Weights of a small sound classifier.
Model: waveform 16khz input, arch tc_resnet, activation hardswish.
Training: soap at rate 0.0019, batches of 128, held-out accuracy 91%.
Data: trained on tunes sung on syllables by a formant synthesiser, 39062 training examples, 21.0 epochs.
Rows from block 3 of a small sound classifier, named by matrix and row number. Rows with one number belong to one channel. Each number is 500 + 25 x the weight over its row's rms, rounded and kept within 0 to 999. All counts start at 0. Numbers have three digits each.
After each channel's rows are labels from the 100 clips, of 14976, where the channel reaches its highest value: "lies over" is the class under the peak. Only what is clearly more common there than usual is listed. The data: tunes sung on syllables by a formant synthesiser.
# convs0: first width-7 conv (model.blocks.3.convs.0.weight, 192x192x7, each kernel summed), inputs 0-191
# convs1: second width-7 conv (model.blocks.3.convs.1.weight, 192x192x7, transposed, each kernel summed), outputs 0-191

convs0.42:488560496530506539494506495486463500534541484493496469481516538481489529530507492428497549481479485514485534481468501462517485455534533445510492524467494518471521495476502495485423520541511480549540490537472466509489470489515524497482522504509447499529500491543481464482500512553465518506483493494536507523490476479500506499450524508517517532531483504516493523525510506467495495474485487511467496514477489475469505518511512479476544518481483464473522492514530478447482485456510467522489501501513545501517458491490506500498487497485471465487460474495477482491472479491508489442
convs1.42:529478509507502488520510486515526464503503491538473537479481485479505459514504514477487529471506512486506502498529492453517503468476511479502453471514553462463490506453467496493406492520488520500510516451494521509545515495513518469507497507523462504534493512530504476518484495459522486472488502495547502513465455496494474507458469512544466516501516509491461460491517513516481529474512543493470511486470483494471464458505469482484480539529501507513540470514514497470480479484451510490447495471435506450494512499476484478497505486520514503512481474439508492497487483464488445502
lies over: silence

convs0.21:485509510494488539505500521463497466546520512519483469488524472496497507539515456443490547499493473514507530541451500494453516527484520493512510513484526474511468547523503542492487446475536521509496513486499480488474502490474515501524487467536479474521522523475521503456464511478535506515524481476458445514507510492493439527483501510497507459505496448499500465506491503504537481503499506518537536513506522515437511498473484514503513499490496462556486489541508571522475500499500530507459521455494504552529498513502466503514485468476459476499485497520465510451474496503529487511
convs1.21:544529537494502503484480561488492459515484522486497499478502505454498496517513468488523461507494547500474487512507479507478502506508450491505515474449495518526517533505537511511497490537470494508538501483540508466512476483498511485507458496507494534511499522521465488517512512535554500522506503491445496525521509501514433478496479523474532511475520465491509492517530467523492542475496496508453521493516545514465455495423518467566515508491476518475484529505529531529472471521502492479479530491550559506474508491517502477499532499479486535494523466492481540504520510516506537547
lies over: /æ/

convs0.10:492502488481457505516499530500472493478536530491463521502506510503512503527473528494503491490484558493499483518496476488503521513507489506468501498470493468534483488505494463527460439565496562557495494500515506491491480511484523493511528511491534488535506465506506512517509509530509524524483503480520456456475515494496369462509520467474502482504516510508491500489523473500485467477471495508522481520508459478532506533518507516490472502526450541498485481502528534474483496480557555500486503493518499473480518522509510479497510488474450462473500472488516514502497464483543486542
convs1.10:516508491529489509496507504490497520481517472486578495498469511477471517511524470501475431509469476505503472504572498526472493493494501459481503501525490529494497521514536512451506475523468460505462475499475479486524505493499441525488502505514493484501443509517476484488549488493490515484503506495456469504491449468551421496524514483477498491487498518486497500522490504494524532552510511477479481466512498525468520459501474493572465531491446486449489483535484497499487512512499521556515513498506521476520516467478474467507504499480529489508513525462501490469469540489492504476
lies over: /o/

convs0.51:541538474523464490467500509458500539489502510514462507469497518479485482480498507487499478509506512516458514499511516509521493403510503530481504468470530502486523502526533496528460493503487483505491478517500477489467473540471489514499522471505485514502457505569482507481484534529546493484508485529496455526497552490460534500537484516452520522546507491529524552488547492500486526495492459476477519486544455497504510469509523549491509528481541530456501498511487510490521514493506499538466508509488523501516484504537486510448539511475504517509478448514502498496533518457519512468
convs1.51:487509517496481504510486498485529473507498480466512455448501502488493507505462478477500488517510496495482466505439475506500522459492501506539507489457438502493514494506469456484487498464502491516531498466488488497484467527506486538491540479488521518491523513483459468502450482509450501518482506521549497503476532500528500524466466474482523517458496502473435477484532473494462471534548473510495515507466499484514472518501501472475514514477508464504512464485483490508538467508454499499478479531515507469464499492436459518480441483469547502490483451527452514513496545502479478470
lies over: /o/

convs0.172:487519521558507516488510488520465537547466502540475515486493500495502473484529483446502467498552507501501508526511564504509499488541528521488516434492500527510496513552494486492503530499477534523529489522547509496503491492487526503538531497548530498502508520474471489484538511479530501519490541511535483489473453507491507460497487503514418471519483494500490524471521528491480511479477524499524467534499459481518531497546543476551534538511479479463523532482473462488504500488506494525509502489449458488472526489505499480525521520505503465489558492486492497525496489464482516502
convs1.172:537502498448493488492507510486514488494482483543454477508490512482515509513487522489492474478501471539509423463527500518475521491436479509462506484492490493502495494519526505516476461521476458486459475490510509517498467481479491508477514444454497489524498527520525519486421526524505510526492536511503462478497494499467505537478478493502463507514456495480506447460478459510519446547534488485492485523455491508484488496511517533444511455492508496479477479485468509498494477514534497474529508463510470501460494527493476501496459487533469517539461477506490505502491471476492463456
lies over: /o/

convs0.67:502509527486499523529502513500482488596508533520472489477523504492488457513487511482513470490507464506500497481499516489524464468510491486489485488489504473490495472502478495493481554511544480483506500523519514459501502496489529494531484493517499495481500505491530486488487484498526466529528518488516493553486480501466550429509482469482352501513464462525494496493485501493486508507512529508511424543516480508503489547513489536509498541492532489527528487515487481508495514492489479509491496524509456513484496514503508470502536520449454482496466506501528489513501501479498493522
convs1.67:523534500495496492471544542509503478483515499502528502529502492511521562553500508523526506520504492474496495534517515475509472464554531492510515459473512524500536484524528498520489530502506494525500522510564511521472469490486508527516490489457498488507454533524503496484491458531489489505540534555513493523498491475535525449503466458463393518467501507503484560458492506484487478517520497497498445511512477489517521495508516506497545462521533494542559509523506473474550496533507526528491487502494488482511495483503520505510473533523502495524478487494494514480515507481506530490
lies over: /o/

convs0.151:523506508430493482511550551489532481509532476490516516485521504491505493494529502494526480468442533484518493468520534491529472493518507533491540550546511513497453526505533497518527508485444503507502492465501536505497493486486500441500534471520506501479461530496497551495531473499495487489515492454504521459501486487531500492482496473489463519561501499488489471516510539491450522492498519509462473513485541483515465510533456546472497512458486459515502502556480479478473479511517552521465507473542514480499533495500480488519459486515485481476521479517475504495507475526487469487
convs1.151:508499484488467516486494511502445527521465545495503464546485504464490484481474503518547527515474518536534442466525516446471527546480503493477485521550487490497507519475530494516492523523556507505480527489483443514531507502487493519484471520489513502492540486464534483483471493501500482471519488471494460474503468425443493476473504485507521507507498493516458526504474509507495469479506507456464495508467473500526520459533501474492456494504520496472508479543490521473504500513467523525487513456473451485529500519487463504515464504555475476517486506486471468512487473493501468491
lies over: /o/

convs0.129:503504479474504472446487498467506585498503500492513523471493507506506490474473485485494528495479538502511473485499503501482469503467489492474495477540510516528508485529516535485503521508510502536483458434489484526511494495548515486447511527440495468493461481446516490483539508533492480487491473490521497540478457484456429506521505534487491504513555446513502518445502487484495534487488514513518487500469511503524513467520476478480508513470495489514458507535469513496466506462503501558485488514459516469522523494521525525512502485522486517516461515467469482490506508505473481561
convs1.129:502514515541485483507521514481471453513486490514491484543435510471522509496495511509466486475512491505453522522471506505479484528521525507572501515478528480532494474502507512549506520534530488501513484479501493499449515523504527484499477533506504454476486503546496541519532553490490497510479508516453516510481541525532491540492491483472484478499440467517545504483478456449529522472544501485461501505505518482529476509493553506502521504481502527487524471495506494546488515541475464477489486465504477529456463537483483457474477517484495489464526499506452525483494520494479536488
lies over: /ɑ/

convs0.12:490479463446499502523452507464427513497491511480497494466510491537459475540469519455515499518472494513477454522464518482506446476477520527476476504473471462478509539495497474469514541501439482481464446489485522527474513516516539470509519504460546471511490467441521498467472499466502509539473536487502478508502509521515476507513558488494505493491502489481509474494489488513496485483527478532478496502506512492495472493545479491494521512488520483490480511493502479474554501530468522471460480479466487467497519502477471487525492501506492533494506529510446462505463455498522503482
convs1.12:531490522552463532505512473495510515494483543511447480509468502530483488461485465512531443503476508451505519502512525494488484492504485510512488468471507507501505511487526520486525454491494513488469468507514481462511510494511486513505478499519490457494496519551468559532514512515527479495483539514539475515476467475486498462505474457460464462474478524503550484437466494486522488473455520523511516512507477474477483464479500479525505477444525489480506535494478499454531476474499557487525494500510512465517518503496451503467501550546523486464506478506474486467482487489513462507
lies over: /ɑ/

convs0.181:485545512456523435477472526487468385492507507502516515492490473503526508512477470503483547490504501514499532516509485499396510484482472485503506508541494494507491554519485466511492549505514473483523537507533497520478487495489519486500508482457495480507493507490521516467456450538494496520539510472488464485506485472482508467485486477501516451522474467516476496503518471500505476493488494494505551489513513546492467535477469459526513536486529511501480510497497509521517509489521538510486527521504489489476505537522501485523536500509480493502495483512503452453509497487538465497
convs1.181:507459494519515500506470527528512406539483554502530480527476490521538482517511534516495484514497544507513524522478496492359514452497507519473487484465494505472514485519527475520497486493497484473504495484514501491496514520510493518530499525478455448511535499499507502571459500482539530543536518528458500468486488508517519498476494522486458488494465532514520475492503506524445490458489462512513537498504544501504465503506492520512508515511504506515522499508497540503529505526494472490507496507524525479485491489517498506517528536519512485480526528505500482515498512500492501516
lies over: /ɑ/

convs0.32:473519496480520540482533495472512475489502520480506497467519453506494544477505464470519506494518504507537508480544478499502476468535483520491493500478538504555496482534503520513501459514501485530509471511489508480503506512493532518511478501519492477546480506508497496503519499534522469532499501528478533424478520488472484417487525487479433502525476479509508505478488509460521535429474483478487461515476495500499488479494487528486398520488480520523536489545542541528532522522487525466502503508516499504522512514494498493481472540481491494490509553512521515474488491492519526482
convs1.32:497499472532468437523472541492526522501482476460512485509500496525465501505477531496511503513475480496479494480527472487526507538478540505524525476514508497498500480500552486514520502545477473510475491459443476488550518499541508489513544477476501515479444481477478488510568485519469493509492490517546505444454493468513518494508504495520477482476465507474466509537487498534500520528496503521505481525534474512544551501512514541494469518515481458466517460514522494520530480521487491534479496469490514483535458476483496493473498517477541463467487484508516537471544468465491527513
lies over: /o/

convs0.20:502552454480495527507475515458492536522510496530472498491518494471506512514481508453517524477463483507489495501477492477471479483425487521459512513520486474502516493525451510462451535493545545500515519500483486541488505470515490472527485510494449462522517486476546475489507466515491507472579509527501505494503477499470508464520543503522491484538517507525494461453506530477454492509496518514536493475527480506502470515534465519512534519461477474504460487534505472529529522518488516489486535532555511493471480537452509535498505482504511504532484477514497496473485504509517481472
convs1.20:518502483473492467463502507493493518480504483493540492514500538540485496530493433495491495506481482548485477512495513543489505476498487489479514508450473511515516508494462502483495482515452474542553508484550559529482511512501493518542502507493479535539461479565489578521521491504507504511494489509520480498481497470486487463540474522485479453473515483552516518494523510519471462509508479489458512531488454516532487488517518487464509480483500535479515451522477472485574465511486499513508505486478468504498492516501491479490456507523549469536526531496504510478492490493526536489
lies over: /ɑ/; /o/

convs0.163:461528528473488520506504517520442491495477484524514542464526511471503484536507533527522484457549490493508478503436498523494478509485489489510476476474468492475492491508519544534494494478513469512495467443480541426506475499518519489429490506482486516493501473505509509450510510469510511499507520521527493531497486518510473518493500500455517504502514470503513522478515495519481526498504451501442537459526515532530492527484507575494527520524518489494510501526501533519452516487475516504448488497520483457507498498515531484489518483480508504550509461447528515479488463521541490504
convs1.163:550506499507468497484472527500530505482508476476510531495462507523473516469519520509506477495503507521492463521568477515521494512502522496521495483476472520473511504509485503573488521483484470480511478452474501536479502516494498483493513501444496539476510475537509518457518461542459505505516526537461448462499523541513497519491489465468495486474499493464516497446471487488500470490507526522447492447463462466518500461495503441495520504523469456477509513516532502519492530488505494533517500459483540471529489451507505491532521471504534507516515508504533469504514559489483506523
lies over: /o/

convs0.189:496509499483491524499555502530475472553479498499468477512504505531486527509475484502506538510564476487507506496493518530524516518532484502494502503553502529474498518489494464485531531471505489506517517506511537509526480491496504528548486513534487472507517524525434519491496539521498487534513483507505510488504509519537515469492517485491454481546495516455485492480558526486475492516520513477522525507503454508475536430495467496472482492493502539494527508507541521516471482502502499475513475458461518513484518528423479521467477493550541489498506482508512509522490502525419526546
convs1.189:495500524499503452546486518512478500477522516485516427512510478507502470442496544515481511518482488492467537496582504480460526509458486491506525488493486515483509499493513466460483511519482515503517511486507546571476500467482512505538495483441522502522462504526494489502520492484529525497510478458498523509477472455488478491485480498494501505513486444510522494491500472519534510467476504511491492520508499500540505491524511504514542506485475505497506564506528513477473487517486557531489507485485479505439517511463501503517468521438473551499483503493472519491525544456525455501
lies over: /o/

convs0.180:520505504495511479499523477554483410522510444481476480503463484500477499490514504489469499485501512489553560492474492506483522541479538503452518522519500559460495545501446481493509528500471506491496482518530503480510525485539528475511471479496509505488490493510500507482536469523509550532499530491474485522477506501500484494542483474538514537515498487514488476503481486498501454530513495469499488418519510536499522539504468515537488526518504478545551506502535541504511485512522498471510521496486530469504476481516507499524493509584499522472519501510480512490505502529529483507
convs1.180:452508489466503506517515517489468415495494536511487508515473528497518495557489545509529479497536525507493510510490479506540509485500485466492499492531488485491491500512482506525472495484451456501508468475475434503510478483499484493513512527530491471475522541471499479539484493486497530529531526517493506473486463482506498488472482532519516496498492462445531510538505510521507484498510476501531504392501512512499498507528471540483495492521511486523452496497532498502484500507525473538491529478505479479494448507499455509547514486475477530486491534501512555482524470481452546510
lies over: /o/; /ɑ/

convs0.87:479527511413521459463481520524492502546517488494493513492491490486516503486509476513501548505526467490508523535498499476529570429531472529452524510482498507503538540525504492512451509492473509499490490482516472499475513492485531508490513461480502523476542486491494473502518474487488488511509464490508500491494462464475479499534498497530513535513512504517496511509494500461513465502484484479518538461480506519495468527406474504528519517501529492510506484557536438475475492504507501506500528548481507460447505511533492488494492495520486518496503514493482467492517502506533460552
convs1.87:488482493525548503505491527463533465523486536492516486493496501457476508483486503461509519472543555490504529466514475490485476496529505542484495482524486479481515510540528483529479473479475485481465472488504458516500514505505516485496525514475499465502485555447546534480498518485490504504538492508490515511502526496485478540500504491478497465491475549529429502491518476436442463489513510506481528505511520481520495492498466473506527510507524500528551479466517487527516501549511461508507483490507498531479562474509528515530487438507503526490491529475472494497478568476475534499
lies over: /ɑ/

convs0.121:558501517494535492488520495474518498447522456532478489557496463505472478512476531443506491492470507546452500497521555510497533495504492528484486512485511508509481495483469524487493504545504442503477483448514524513480504534494496528517563459507461483489459515543498521490508473471508497510500509498490528528509467538498494503462484533490518545512501483476536533476505525543507477533528538525475480493480526459507470498503484537464537495467523451461549465493498510489513510491504490533478494472471529472530485490502482511496517467513544487507486497518498563504498489500514516508
convs1.121:447511465499472495480465471485457477501518491494487481457489526453496523507491455479514532473517494499480476514536478463483480486511488489494488503474468489482472510492484482535484506535501518463508523489487495543517461436489472510484504476530496428494507476491493511509480460524509495465505475509515448506504450470456546490510471471516481508477479493471449523500488458495467480504427523496503506535503512511474476482496521495503466487526475500509470458526453504482509526496523502489478465507500458508443514481466489445495467523532499514476462491537537476511475485491483472499
lies over: /o/; /ɑ/

convs0.127:526518497469501536473482549522480409515551506502463470485506535485494465533444484476541549474531472503531535488513498485513516470532463471507504477514503504507487508496487521500482495489500487483498500501497497453502504475516562471511509498503528506504486501487498542509525437533534456509520534465507467512490450498500555459467488506516477512547482501482469451509477494479490482498513465489503523490499481557487497535479477499515516545492485462492500488543532523473503472495498509497464552511495475473498492502521464495528523522448492516498485477507496500495481502546496488483
convs1.127:525548531486541520480512561473514417514534509515508490473525500513498547528485498482534506489499538520495492489482503460513518498566524505503497520454471545532508557496527482533498531540494536551488487526511524504501471488517516486531482489504498511515544480523499482506467537512530513487523472553495475508481535509492517481503499474505470517487483509508533484513516522511512527514518471518482555479502493478512495516527497552488515496525496515559541482506495515472556495523519519542514504493530517520434533490528528505494497503523504508489518513503522506521448503504517524543
lies over: silence

convs0.19:489500470408496498492454433529471490499504502503465480479477508501489512517480487477480507482511478476465466500464491513531471470518520509521500502482532495498506490496460512519545482522484483458493485483518449518466502504517522487508517499475489486507494496502471546526472441514491504509506465540509526503497439509479516511515499520496495532511484494520493533490504439510485460484510488496506535500496506514506465517473438519492512495506476474489511513492504506482526467514560524484479513480498476494479469478500521475528508501613497464523461526517487509495529491544493474453
convs1.19:474492513487471498477497475429480513504506476486483490485542467491461496514477512507521485441488488512530488518520552488531463445504517549470517470468467499484507480484496519522478530448454459501480477521467464493489482465517498492487462481497509470493524487460519516471443506503455527523490503513503502490498510498473509502470492499524481475510522475486447486497537463464470447471448480533542493497517498495530462500465430486486487514485494463483482456475481518506525486505502484493522465472527535475481492482485480510485488489520500510523468466509531491508491453470502516485
lies over: silence

convs0.183:492493518458502489513526478523490468509519466483432523516460503521519516521489500496527504469485490523522555466502524516477485501496481510481498557512533495520515547533453484447513514524475469473517529503505469532489500503533466482486519504498491472522537517509495460480499452539476532513512459486509568516508497440478531514526531478536550521457486517481489493532544500490508472481502527509509480485476478512490516483545474444526480544504500475481495518514520468476520452531513525524526547502524475492480485499511522495543519481509484504527474485497515492509506446509483504505
convs1.183:500498493507522493482492466505498492530499517474521494521497535512457479475491508482500513489553488510520500506490449508550475486502491459450489478496538515486517519513430500467505543462479501507539495482482480571502519519542506528533506542512529486515539498482495500489542490489506524510481450485513493529547466483483511536493489512543511512523509472499526464531525503517476493486509505460490504467502465518470519523501458528442482523514505517519501518502505489544508500480518498475529514471490516498453501560502520492513507495485455518531481496459523523463538470493539432456
lies over: silence

convs0.155:495487499570516464516506492508496443489517492512502474557507524477484495489497499541518476475505539474493516504572459536511495497472501526532546525497534503503499487513518532486497485507490460492504518497480492495503501542473500510521497504496514476502502495556499462545504545479503496491527483496513512499470490469505495519487532543512514508512495501491537474533547495488457555544506501515482485516498487483465476480497511511517499535503485502479551483445486527521501485505507513508433499524503519502507460504487494523515502551516488487493488501608461527490530557528485515482
convs1.155:513502472391483494483499486504487511531518487450492457484536489515479491506456512509496487468505458538513455491444516495504479492514446508419473512515491472486504493510515497504508513461488523481516520495514500495498539496457506474450494495498472483500496505448497470494524533490515519491489462521493472499472486480514503501488455499531507503506489450490425465501475474467489461436519485529495490492523510490489491514502461525516507499512505462496455485491503513509477519497473478503469525474521485467490469492500498463498490531507479458470493514452506478506468504498509445499
lies over: silence; /ɑ/

convs0.135:496483547504528506498461510511448522537492448464490497515490455470525491513521468491529553510535465535521496502462464467476501481455496501502503516495484497506524534526499482481480527509495474511497511504495488513472468504510504473493510501550479529497513538523534539477444517553482533548489516503517455472518557460489500451534509437487525525499528483505479476510489504508518469439486500533518535494482528508474511495476541483524458535492523481514472520516465485502501468511514492554499534508505503509519479510505486472515495522516482507497510449505501490523502485490528472443
convs1.135:506449474472532507507437538489488492513479487505487508496483464509510507478485484508515461456528531498495492473496503503467487501482485472457492492485537513514491488500510477509495517504481488476483485499524578522553523514509520494519494484529497539465566525468486488508504534468527473470528480474494502471499515554533476490495522542505509466490502531536548524514506546519481492510482508480508496481504542501514458519515493530487446482530515515511488495497473501472495490472487513472498533542499503455535506519518534511453464510461526474513447445537472497503499568527494483496
lies over: silence